config.toml
dataset = "drawn human figures in many poses"
vocab_size = 44
encoder_activation = "geglu"
encoder_moe = "soft"
encoder_expert_mlp_ratio = 1
decoder_width = 128
decoder_activation = "relu"
decoder_inner_norm = false
decoder_cross_attention_every = 1
decoder_tie_embeddings = true
steps = 5900
weight_decay = 0.5
Rows from block 9 of the image encoder of a small image captioner, named by matrix and row number. Rows with one number within an expert belong to one neuron, the router's apart. Each number is 50 + 10 x the weight over its row's rms, rounded and kept within 0 to 99. All counts start at 0. After the name is the row's rms in percent of the matrix's.
Before each expert's rows are labels from the 100 images, of 14976, where the router gives the expert most weight on average: "strongest on" is what is common among them. Only what is clearly more common there than usual is listed. The data: drawn human figures in many poses.
# router: slot weights (encoder.blocks.9.mlp.router.weight, 16x192), inputs 0-191
# gate: expert gate (encoder.blocks.9.mlp.gate, 16x192x192), inputs 0-191
# up: expert up (encoder.blocks.9.mlp.up, 16x192x192), inputs 0-191
# down: expert down (encoder.blocks.9.mlp.down, 16x192x192, transposed), outputs 0-191

# expert 6
strongest on: yellow top; orange top; splits
router.6 106:50 53 34 37 51 40 67 56 59 54 54 32 64 39 47 63 56 58 59 34 42 39 35 48 58 32 58 60 57 56 56 51 43 65 60 42 32 55 41 47 37 62 54 57 37 33 42 45 51 41 52 41 57 45 60 45 48 46 58 54 43 33 57 55 39 59 35 50 40 48 52 60 31 56 33 48 47 57 53 58 49 32 61 42 60 39 49 47 66 47 64 42 57 58 50 52 30 30 49 51 44 64 46 56 49 51 47 55 62 52 53 50 51 64 68 54 39 57 65 51 64 49 61 57 50 29 33 38 56 56 68 66 44 42 32 58 50 73 47 41 48 57 47 42 62 52 40 54 33 49 29 48 55 71 50 67 61 52 53 70 50 45 53 53 48 67 42 55 45 63 56 34 57 39 53 57 61 58 54 54 38 36 46 41 49 53 68 53 62 65 48 34
gate.2 065:42 47 56 42 38 57 49 44 56 51 57 48 51 48 53 47 59 36 47 42 61 63 30 39 52 57 52 34 55 58 49 64 47 48 59 50 47 49 48 56 64 38 53 47 46 68 45 51 25 46 61 60 38 58 64 43 62 44 48 39 47 43 56 50 30 68 49 47 36 51 67 58 32 55 53 60 48 54 51 58 49 47 46 34 56 49 40 66 37 51 59 43 44 65 59 51 52 54 52 44 42 47 44 64 54 54 31 62 38 49 48 62 50 64 72 29 37 40 48 53 41 60 39 55 50 22 54 45 44 46 37 77 49 45 54 35 47 79 52 59 56 71 48 58 51 40 53 54 44 41 44 58 33 58 57 46 66 50 57 38 48 55 38 53 71 49 36 42 48 55 40 63 59 69 51 48 57 42 58 49 45 60 55 74 52 43 47 36 61 51 25 45
up.2 089:35 49 50 63 66 43 43 37 57 47 59 53 42 47 62 52 52 40 42 40 60 38 51 57 49 55 41 67 38 53 49 62 68 52 58 32 34 48 42 47 52 51 78 53 42 49 46 36 41 52 30 61 57 51 55 35 49 42 46 55 62 46 53 55 29 53 45 72 32 49 43 61 61 47 52 50 56 67 52 39 48 58 57 55 56 59 53 51 42 48 46 58 49 63 58 48 61 67 51 56 48 62 41 47 57 54 46 66 26 34 41 50 51 50 56 51 47 59 49 52 54 37 55 37 38 60 46 42 44 38 52 50 68 75 69 49 47 50 48 43 56 57 57 67 64 64 50 59 48 38 54 67 31 21 61 47 62 59 42 35 39 57 71 60 60 62 50 44 47 53 68 47 50 39 56 50 58 32 51 36 44 42 67 49 42 62 41 43 57 47 33 42
down.2 096:25 58 45 38 44 53 50 36 44 51 30 46 50 52 45 49 50 69 51 62 48 47 59 62 43 40 47 74 60 41 44 56 27 61 52 49 39 52 39 48 41 45 68 49 48 43 38 54 48 51 69 64 56 47 62 54 41 59 59 55 78 40 69 60 50 40 27 54 46 69 55 61 47 56 45 52 55 64 55 59 49 33 44 26 45 50 40 57 59 61 58 54 38 54 71 43 61 54 52 56 52 45 64 39 70 42 56 53 64 58 68 42 58 52 57 45 47 48 37 59 54 43 52 51 52 66 44 47 34 47 49 55 66 48 54 43 39 50 51 45 47 64 55 50 40 65 48 25 52 52 47 52 64 49 65 49 49 75 35 47 72 50 48 66 45 49 51 55 44 42 43 57 69 42 49 54 49 68 40 48 39 46 57 45 49 53 69 59 55 45 45 53
gate.3 114:56 55 53 58 55 53 44 43 35 56 62 42 51 37 63 48 41 39 36 45 52 37 54 37 45 45 52 46 55 59 65 31 52 38 47 44 50 44 55 36 59 48 41 55 44 35 47 53 53 68 39 46 66 44 48 78 45 66 61 63 40 40 63 48 40 46 46 58 52 50 50 42 40 53 25 50 49 45 62 59 44 56 51 39 57 47 37 65 50 40 51 44 49 45 46 53 52 45 55 56 56 38 31 28 55 48 43 54 52 51 60 39 48 58 42 49 67 61 68 34 56 46 59 36 63 26 38 55 53 63 50 57 38 50 49 65 53 63 46 50 38 40 44 45 39 53 44 50 54 54 47 43 50 57 53 67 41 38 52 53 50 32 44 63 53 73 52 71 59 54 61 72 67 31 43 60 64 76 65 64 39 38 44 59 44 42 43 47 33 56 41 47
up.3 095:45 43 60 36 66 35 44 52 36 62 51 65 72 38 61 70 58 61 38 53 50 66 56 50 56 40 49 52 60 60 40 79 57 30 40 41 61 52 54 54 52 49 44 47 59 65 42 39 51 54 54 58 48 44 54 54 46 42 60 42 55 41 58 58 63 53 55 49 35 46 50 74 63 42 57 45 48 51 50 49 47 57 59 54 39 60 44 44 62 56 44 68 61 47 33 56 47 65 48 63 40 53 51 49 45 60 50 24 61 43 39 64 47 37 36 52 55 35 65 43 61 51 29 41 50 60 57 35 56 62 48 41 48 46 53 36 57 35 60 48 58 55 64 44 41 42 73 48 36 39 53 53 44 66 59 38 56 53 57 37 58 52 42 33 58 45 57 48 56 45 53 47 48 69 41 42 71 37 35 40 57 53 67 42 38 36 45 46 41 62 40 49
down.3 093:56 50 61 44 57 29 47 52 58 27 50 44 39 54 44 64 58 67 52 63 38 45 53 55 55 45 59 47 41 41 38 31 58 46 56 37 52 45 54 31 58 50 60 60 63 39 59 59 60 43 56 54 66 60 60 64 32 48 51 54 52 65 22 41 34 42 35 60 49 57 37 54 60 68 48 38 42 25 48 54 51 50 57 45 50 40 45 65 30 48 41 60 43 60 39 43 53 57 53 48 36 51 68 69 59 48 39 34 46 54 71 53 58 39 41 51 56 59 56 41 46 46 60 56 53 54 42 48 45 47 52 56 61 42 39 67 38 50 48 73 58 60 54 53 59 36 62 49 32 56 50 65 48 42 60 52 58 47 60 54 37 66 55 62 46 69 62 59 55 61 60 51 59 49 50 66 40 47 70 42 45 44 55 39 36 45 66 46 55 35 48 51

# expert 9
strongest on: lying
router.9 099:47 34 35 37 61 45 47 33 51 47 41 36 68 58 56 52 58 33 44 54 54 57 48 48 43 41 39 52 69 56 50 41 58 57 64 59 59 57 35 48 60 41 60 47 53 65 56 55 38 49 37 49 64 49 52 58 57 62 48 32 50 49 48 62 64 54 50 40 43 57 59 51 52 52 61 67 50 55 50 46 61 62 39 48 50 39 26 43 60 41 46 37 62 61 36 42 42 32 55 60 55 60 51 57 62 31 52 42 58 42 47 31 55 49 66 53 33 53 42 42 53 64 41 54 43 28 53 47 46 57 61 56 56 68 49 66 45 64 47 37 39 63 42 50 63 49 53 39 49 43 40 34 46 42 50 63 36 65 58 38 38 57 44 32 47 45 50 64 37 61 62 43 59 63 57 28 69 50 64 43 35 51 68 59 54 39 41 47 70 45 38 53
gate.0 072:45 58 60 53 46 42 52 47 61 44 61 46 40 41 90 42 38 64 45 46 58 59 39 38 45 67 52 63 67 54 62 70 35 46 52 55 52 54 52 62 50 48 47 57 44 32 43 48 72 46 34 53 64 58 49 48 47 43 51 55 57 74 48 67 53 37 40 47 48 38 43 67 68 64 44 38 47 51 38 47 52 41 44 54 51 37 36 46 48 49 53 57 36 58 39 34 62 55 42 37 66 54 58 63 47 39 36 61 44 47 46 59 53 60 57 56 49 43 64 67 70 47 67 40 31 58 40 46 45 56 49 43 64 45 60 41 73 59 46 45 49 51 47 54 57 54 47 47 42 65 56 56 56 61 49 60 57 42 55 43 53 41 48 47 58 46 51 55 46 42 61 72 39 48 41 59 44 53 43 40 42 50 32 57 74 66 65 43 55 46 35 49
up.0 097:54 32 48 52 52 51 52 40 55 71 59 50 47 77 40 36 47 51 50 38 50 58 50 57 60 43 45 34 56 59 44 66 56 45 63 35 69 44 69 51 52 60 48 53 65 55 54 47 54 47 48 68 46 62 47 57 43 35 24 38 52 59 58 43 67 53 53 55 45 48 39 42 46 68 42 45 43 37 39 45 54 59 45 63 59 54 53 33 48 57 34 34 49 53 47 72 41 62 57 52 79 35 55 58 54 51 48 65 72 69 36 48 59 68 55 47 28 43 49 62 44 68 41 50 32 71 50 55 60 55 59 61 56 42 47 46 45 51 44 46 49 43 41 56 61 48 50 51 63 34 56 41 54 53 55 52 40 65 54 33 40 42 49 50 56 40 58 39 68 59 52 53 37 52 48 45 42 50 58 49 42 34 29 54 47 42 52 42 40 49 38 39
down.0 096:50 63 59 48 46 42 67 47 49 59 45 49 42 61 53 41 41 59 48 34 41 50 56 46 59 63 39 57 36 35 55 46 44 38 52 49 44 52 55 42 60 37 36 66 55 51 48 58 54 64 61 54 47 64 51 44 56 48 41 45 55 28 59 42 55 69 39 56 42 38 46 56 50 63 51 64 58 44 55 50 45 45 43 62 46 65 44 50 36 36 64 68 66 61 57 59 49 53 47 54 38 37 53 59 41 46 48 43 71 50 34 71 34 44 49 47 49 66 56 60 56 51 52 50 73 40 53 70 57 35 48 56 45 57 61 51 54 63 62 45 61 63 74 57 46 65 49 34 66 47 41 39 56 36 59 65 46 54 43 47 47 72 60 60 29 29 69 60 30 59 53 54 53 52 46 42 43 51 50 49 69 57 47 57 56 43 68 54 68 44 62 47
gate.1 131:27 60 32 45 46 42 47 47 57 46 67 37 48 34 49 57 54 54 64 50 58 42 54 52 48 40 49 56 43 55 47 42 55 66 58 42 50 37 51 50 51 39 38 69 57 33 40 51 33 58 27 43 54 33 68 68 45 60 56 46 43 35 49 63 46 49 32 67 61 40 48 61 42 49 36 41 51 49 56 55 54 31 58 41 54 63 49 35 51 38 59 53 63 55 51 57 42 43 60 36 51 57 53 44 48 60 55 71 54 49 52 44 36 58 60 40 55 59 56 37 66 50 52 63 64 45 38 45 54 62 64 60 35 49 48 65 55 62 57 49 45 61 44 35 61 50 60 35 36 34 41 56 48 58 68 65 60 64 56 59 57 42 29 59 72 58 53 56 32 53 64 51 62 35 42 51 62 66 60 47 44 46 38 60 52 46 49 46 60 58 57 40
up.1 104:44 24 38 62 46 50 48 31 53 42 46 43 50 35 61 50 46 46 66 69 59 44 49 59 51 61 34 55 38 48 54 32 51 57 51 60 41 62 42 46 53 38 46 60 58 54 44 56 41 44 49 47 66 44 61 45 49 49 34 48 57 25 35 55 54 47 50 49 56 32 57 52 24 49 49 61 40 59 62 41 36 64 36 53 49 53 36 42 53 63 50 33 63 70 50 50 52 43 44 67 53 59 59 36 73 53 51 55 55 48 67 43 43 58 34 47 44 34 54 38 46 69 40 50 52 27 57 44 55 60 64 47 52 69 64 63 56 64 52 24 53 45 41 50 61 57 56 54 58 41 53 33 52 39 49 50 50 51 55 58 34 52 47 37 42 56 47 53 46 62 49 39 57 49 41 60 56 58 43 46 34 39 68 60 37 38 39 51 54 53 40 60
down.1 107:65 31 56 42 54 68 54 49 48 49 44 39 51 51 33 59 56 42 37 59 48 50 56 67 63 42 45 55 49 48 39 54 22 66 56 58 59 58 51 53 44 56 41 56 41 65 66 59 54 37 68 49 45 63 49 42 54 61 61 67 52 62 51 44 48 58 59 47 59 39 69 52 50 50 51 58 59 57 30 37 49 59 47 53 46 42 48 63 40 58 35 60 45 56 66 50 60 57 41 55 42 67 48 43 48 57 54 51 59 24 61 62 31 66 47 63 45 44 42 59 40 63 28 26 62 44 61 49 46 53 44 35 43 43 51 47 45 64 39 47 39 59 43 36 41 64 66 44 61 50 43 48 62 53 67 47 47 40 38 52 40 50 42 60 46 24 51 55 31 41 51 58 59 39 67 47 50 62 55 51 45 57 61 51 56 47 53 40 59 50 67 67

# expert 11
strongest on: red trousers; red top; star jump
router.11 095:48 66 33 42 42 52 42 68 50 55 38 64 45 55 44 45 60 52 45 46 62 54 48 43 66 61 37 53 56 54 47 62 43 53 45 53 57 64 33 40 50 60 44 53 44 51 44 45 38 41 36 39 36 50 69 43 62 46 50 58 51 57 40 38 55 53 47 55 42 47 64 56 65 50 45 37 60 60 57 49 69 60 58 35 55 46 69 34 47 63 31 55 42 34 54 52 34 61 45 31 43 39 71 49 51 37 51 51 61 38 51 43 51 61 49 32 33 53 40 64 51 34 55 52 47 58 67 49 53 38 70 39 61 43 52 35 40 52 50 36 44 62 38 48 45 61 48 40 29 57 42 54 44 46 62 44 61 59 50 43 63 62 48 54 54 57 58 59 52 38 56 62 43 52 40 51 39 41 48 54 60 64 30 31 69 65 34 56 37 31 59 36
gate.4 129:38 53 55 42 43 44 62 49 68 41 51 42 42 48 42 67 51 52 52 45 59 57 29 54 37 40 55 47 48 62 41 45 62 55 51 44 51 39 53 67 40 45 34 54 31 46 51 51 50 61 45 58 48 50 64 51 62 49 46 51 43 47 44 48 53 53 45 31 51 50 50 68 45 56 45 65 53 45 44 48 34 40 64 41 54 60 40 54 61 46 64 60 65 59 42 71 38 49 49 70 41 62 42 54 57 38 54 65 48 50 43 40 39 46 60 37 56 49 53 62 44 60 50 62 61 34 42 34 53 62 52 63 39 41 46 54 56 75 69 42 34 50 48 33 60 36 48 43 59 48 41 61 59 60 56 56 46 49 66 60 34 27 33 52 62 60 41 63 47 47 63 41 68 43 43 66 60 66 55 39 47 34 74 42 35 40 59 48 49 69 49 47
up.4 096:43 64 43 42 81 58 61 32 39 42 53 55 46 45 79 49 55 54 55 44 50 54 65 59 50 45 42 58 50 46 46 57 37 48 53 48 35 49 43 57 55 44 59 57 65 52 56 35 54 41 36 45 47 44 32 71 51 61 72 46 49 49 56 52 39 43 35 66 50 49 28 37 37 34 37 55 51 46 40 48 53 51 49 43 64 52 42 38 56 47 56 46 57 40 45 58 48 57 50 29 52 50 49 43 48 60 44 49 46 59 59 61 54 52 47 57 47 49 44 30 59 31 48 51 46 45 48 65 56 51 44 64 43 68 63 45 49 35 46 58 61 53 46 46 49 73 73 55 64 45 57 62 39 48 58 49 50 52 58 45 72 64 60 63 48 34 48 40 35 37 58 70 57 37 57 32 44 44 65 48 42 45 44 75 58 60 45 66 51 60 63 52
down.4 094:45 42 55 46 53 45 45 45 62 34 48 61 72 46 67 61 54 44 56 38 56 44 59 61 46 49 50 53 43 45 61 71 47 52 41 44 48 51 50 55 48 60 55 70 60 40 37 36 28 39 54 59 48 28 54 66 47 50 64 54 52 54 49 57 51 42 46 48 47 46 48 58 25 47 37 38 38 56 35 56 57 37 68 49 66 52 71 41 55 48 60 42 67 31 32 68 40 39 49 51 57 43 55 78 45 54 54 56 63 59 57 55 51 54 52 44 58 33 45 38 54 54 41 57 43 59 52 60 72 61 43 65 30 53 51 41 50 49 38 65 53 55 52 54 57 32 45 69 37 51 57 46 57 61 66 49 65 45 56 46 67 55 63 63 32 60 64 45 41 55 51 49 50 50 51 48 43 48 61 48 58 47 40 73 62 71 47 51 47 46 50 51
gate.5 073:39 56 49 54 39 62 44 42 55 61 66 43 42 44 54 42 44 54 50 58 46 43 56 50 71 47 58 66 33 42 57 44 29 46 37 49 39 34 57 43 32 49 43 33 63 39 52 37 43 49 57 39 62 50 56 48 44 39 36 31 61 56 33 37 58 55 29 65 46 46 43 52 39 49 49 38 39 60 39 40 50 58 62 37 65 53 37 35 47 55 51 67 48 57 51 47 49 62 47 33 43 63 55 34 50 71 38 46 50 31 62 76 59 52 38 66 30 59 53 52 61 46 51 61 33 46 60 50 65 61 55 59 45 47 48 57 47 52 46 58 61 47 37 65 40 57 46 48 37 29 40 44 54 44 54 43 50 35 48 43 62 55 54 42 48 52 43 40 50 32 47 50 70 26 45 54 49 61 56 50 67 50 30 60 52 52 50 60 45 60 46 44
up.5 070:56 68 48 44 52 48 42 49 80 39 17 35 49 40 56 62 60 47 49 51 48 47 57 56 46 66 51 45 47 57 53 46 57 56 36 48 46 33 46 54 57 35 60 54 51 55 51 56 51 46 78 41 48 42 35 43 58 36 57 58 46 33 56 39 40 40 46 51 41 41 40 37 53 61 69 35 59 39 64 26 47 58 39 42 52 45 50 55 49 38 67 48 66 61 65 50 53 38 56 72 58 53 65 50 31 47 23 65 55 53 53 61 50 56 44 67 57 39 54 29 49 38 54 42 64 42 41 41 48 45 42 50 45 47 45 58 56 57 50 53 57 28 36 60 54 52 51 46 64 58 65 40 51 68 45 53 49 41 44 51 56 42 46 31 59 51 46 40 51 56 55 51 31 32 56 50 72 48 55 58 43 47 46 57 49 55 43 53 42 54 41 54
down.5 070:64 53 34 67 60 57 51 57 55 59 66 44 65 43 39 52 34 40 65 42 41 56 49 53 54 46 36 47 49 62 41 31 27 50 72 43 55 54 34 69 42 46 60 51 51 50 59 41 49 46 61 52 48 69 52 42 57 47 49 53 57 46 41 53 45 50 52 51 49 60 60 42 45 39 34 53 43 29 31 47 46 52 46 54 31 46 59 35 51 52 54 55 47 50 62 47 37 51 47 50 43 35 49 55 33 34 30 46 52 65 56 42 50 71 66 58 69 43 27 60 52 52 58 50 53 59 66 51 47 58 43 43 60 71 49 38 33 55 60 50 48 65 49 41 47 41 57 26 62 70 69 45 50 39 48 55 54 39 58 44 65 43 42 39 47 34 40 51 63 45 46 32 31 55 54 44 51 55 50 35 51 62 35 39 43 58 50 60 55 43 44 64

# expert 5
strongest on: orange top; yellow top
router.5 100:33 60 25 34 59 53 65 44 56 47 61 40 49 39 61 54 55 64 49 43 48 48 57 45 52 31 35 45 44 56 61 48 55 68 52 37 36 62 33 62 59 60 42 67 61 36 50 57 41 62 48 47 46 39 56 61 60 48 67 43 34 51 59 53 40 66 47 55 43 51 50 58 35 43 39 64 47 35 62 47 52 37 51 44 50 43 38 28 43 47 60 56 68 53 45 64 39 48 46 38 49 62 35 42 50 35 49 53 57 68 48 32 44 49 47 54 48 43 44 38 59 47 56 49 62 34 53 32 41 60 71 50 40 48 45 60 64 73 62 33 39 53 39 50 57 34 56 32 45 48 32 49 51 54 48 45 43 47 60 49 57 36 33 60 50 53 39 61 49 44 44 53 54 57 33 44 75 48 66 43 51 41 44 58 41 39 60 44 59 53 41 49
gate.2 100:59 52 39 35 58 60 40 50 52 34 54 43 39 60 43 59 69 39 57 48 63 48 23 59 35 43 65 38 31 73 35 52 51 49 62 36 43 46 63 45 50 58 51 46 52 62 46 41 44 56 49 43 44 57 49 58 64 48 57 54 55 33 65 73 23 33 47 36 50 55 53 55 44 48 56 59 51 44 30 55 53 51 48 49 44 63 24 63 46 39 46 46 60 53 45 52 42 58 51 42 37 44 49 51 76 46 58 44 56 55 61 41 32 58 58 45 38 45 48 51 46 38 52 66 37 43 34 53 54 36 53 51 55 33 45 59 62 38 62 39 59 50 70 64 47 41 52 51 54 58 39 42 67 70 63 52 50 57 54 48 41 42 49 54 74 41 52 35 51 58 46 50 52 57 43 66 55 47 51 46 60 42 40 46 54 61 46 40 29 54 59 43
up.2 108:44 45 55 59 43 41 50 67 25 66 61 57 43 36 33 36 41 50 60 43 46 44 46 49 80 75 43 51 61 53 52 40 52 47 40 50 48 30 45 43 47 53 47 54 48 51 54 61 67 47 38 60 52 29 52 55 57 57 43 48 46 57 53 26 53 30 61 67 64 56 48 34 58 41 53 40 55 55 34 51 40 61 42 32 53 47 63 65 56 67 39 66 43 31 45 64 58 53 68 47 52 44 51 47 43 57 42 61 62 58 50 58 59 47 55 57 51 43 45 52 64 42 54 61 44 58 60 48 47 46 54 44 53 54 31 51 46 36 53 68 46 58 60 57 55 49 48 44 46 50 70 52 51 55 51 52 43 59 66 39 68 65 45 52 55 36 61 53 30 68 57 47 48 47 59 55 26 41 45 50 38 51 38 41 44 40 60 57 46 50 73 52
down.2 102:46 53 43 42 47 43 44 59 47 50 58 30 47 36 45 56 34 58 77 39 44 45 53 58 60 51 38 52 56 46 60 57 45 49 32 39 42 42 68 38 50 56 53 61 47 33 36 33 38 48 37 53 53 43 56 53 56 55 39 42 63 49 36 49 44 45 52 44 44 38 44 39 46 56 53 49 47 55 50 54 67 43 61 41 49 56 56 51 51 59 38 48 47 55 60 39 33 39 56 34 36 44 60 32 43 35 52 66 51 48 55 30 37 57 62 53 43 39 37 55 52 62 46 57 51 85 48 48 50 46 76 68 59 47 45 53 42 59 62 35 59 63 57 65 49 42 36 41 50 48 34 57 63 55 46 57 59 54 35 68 72 53 50 51 51 70 44 61 47 68 49 63 40 68 45 38 39 63 57 56 55 42 35 50 49 47 66 59 38 42 54 40
gate.3 091:45 49 37 49 55 54 52 62 56 41 48 44 58 42 59 43 46 61 63 52 52 52 38 74 39 28 52 48 42 56 48 47 59 58 51 44 53 53 32 49 43 36 51 58 51 36 59 48 42 51 44 39 44 46 69 68 40 39 56 71 42 31 53 43 30 52 39 61 53 55 45 49 42 56 49 48 51 52 44 57 46 55 71 34 51 56 34 58 52 38 48 55 52 44 54 48 52 34 42 30 26 42 58 52 58 65 66 68 51 53 65 46 52 56 51 39 56 48 43 52 49 56 52 78 66 59 39 62 35 74 57 48 42 61 54 41 44 62 65 40 46 65 49 39 52 45 63 31 51 46 42 40 56 43 52 56 64 52 49 61 38 53 32 51 58 70 67 55 30 62 54 51 45 52 57 43 71 50 60 52 66 53 58 74 44 45 46 41 47 53 43 44
up.3 123:44 41 53 45 54 62 51 47 79 51 41 37 49 50 51 58 49 45 37 59 58 74 41 54 45 33 44 48 60 49 49 47 41 52 56 54 48 47 45 52 50 53 46 47 64 60 57 66 49 46 66 60 52 51 50 27 59 50 49 35 53 52 45 59 66 63 56 29 59 61 46 55 40 62 42 60 39 43 58 47 33 50 58 48 51 56 46 33 50 61 58 40 71 73 30 49 59 41 52 75 49 57 53 51 38 50 61 48 47 58 44 56 41 44 52 43 45 52 56 54 51 62 17 41 49 45 41 45 45 57 31 68 53 35 53 42 44 51 44 23 43 54 27 49 53 46 57 49 56 59 64 56 38 49 43 45 38 56 53 48 48 55 38 34 27 44 65 45 42 48 54 57 59 47 55 30 68 55 42 46 38 55 71 49 49 56 57 42 67 38 44 48
down.3 128:61 44 65 61 63 59 47 29 55 66 39 47 55 54 42 53 35 58 37 62 54 47 60 44 50 42 57 52 52 50 48 61 45 52 53 49 64 77 44 54 55 53 45 39 55 56 65 44 57 53 64 56 54 55 40 38 57 41 52 48 48 34 39 48 54 54 63 46 61 64 52 43 57 41 54 56 61 51 52 55 39 61 44 41 64 48 44 57 14 63 44 45 47 49 48 59 69 39 46 58 49 53 51 57 39 47 51 54 43 39 47 54 58 44 46 69 58 57 64 40 42 41 46 31 52 31 49 64 35 57 49 42 65 51 56 53 46 53 57 37 57 38 42 47 52 52 47 59 69 67 44 46 54 32 34 49 38 37 48 21 47 55 43 43 58 47 42 52 52 52 18 47 44 54 71 55 34 26 42 42 67 53 57 48 44 42 50 44 62 50 30 38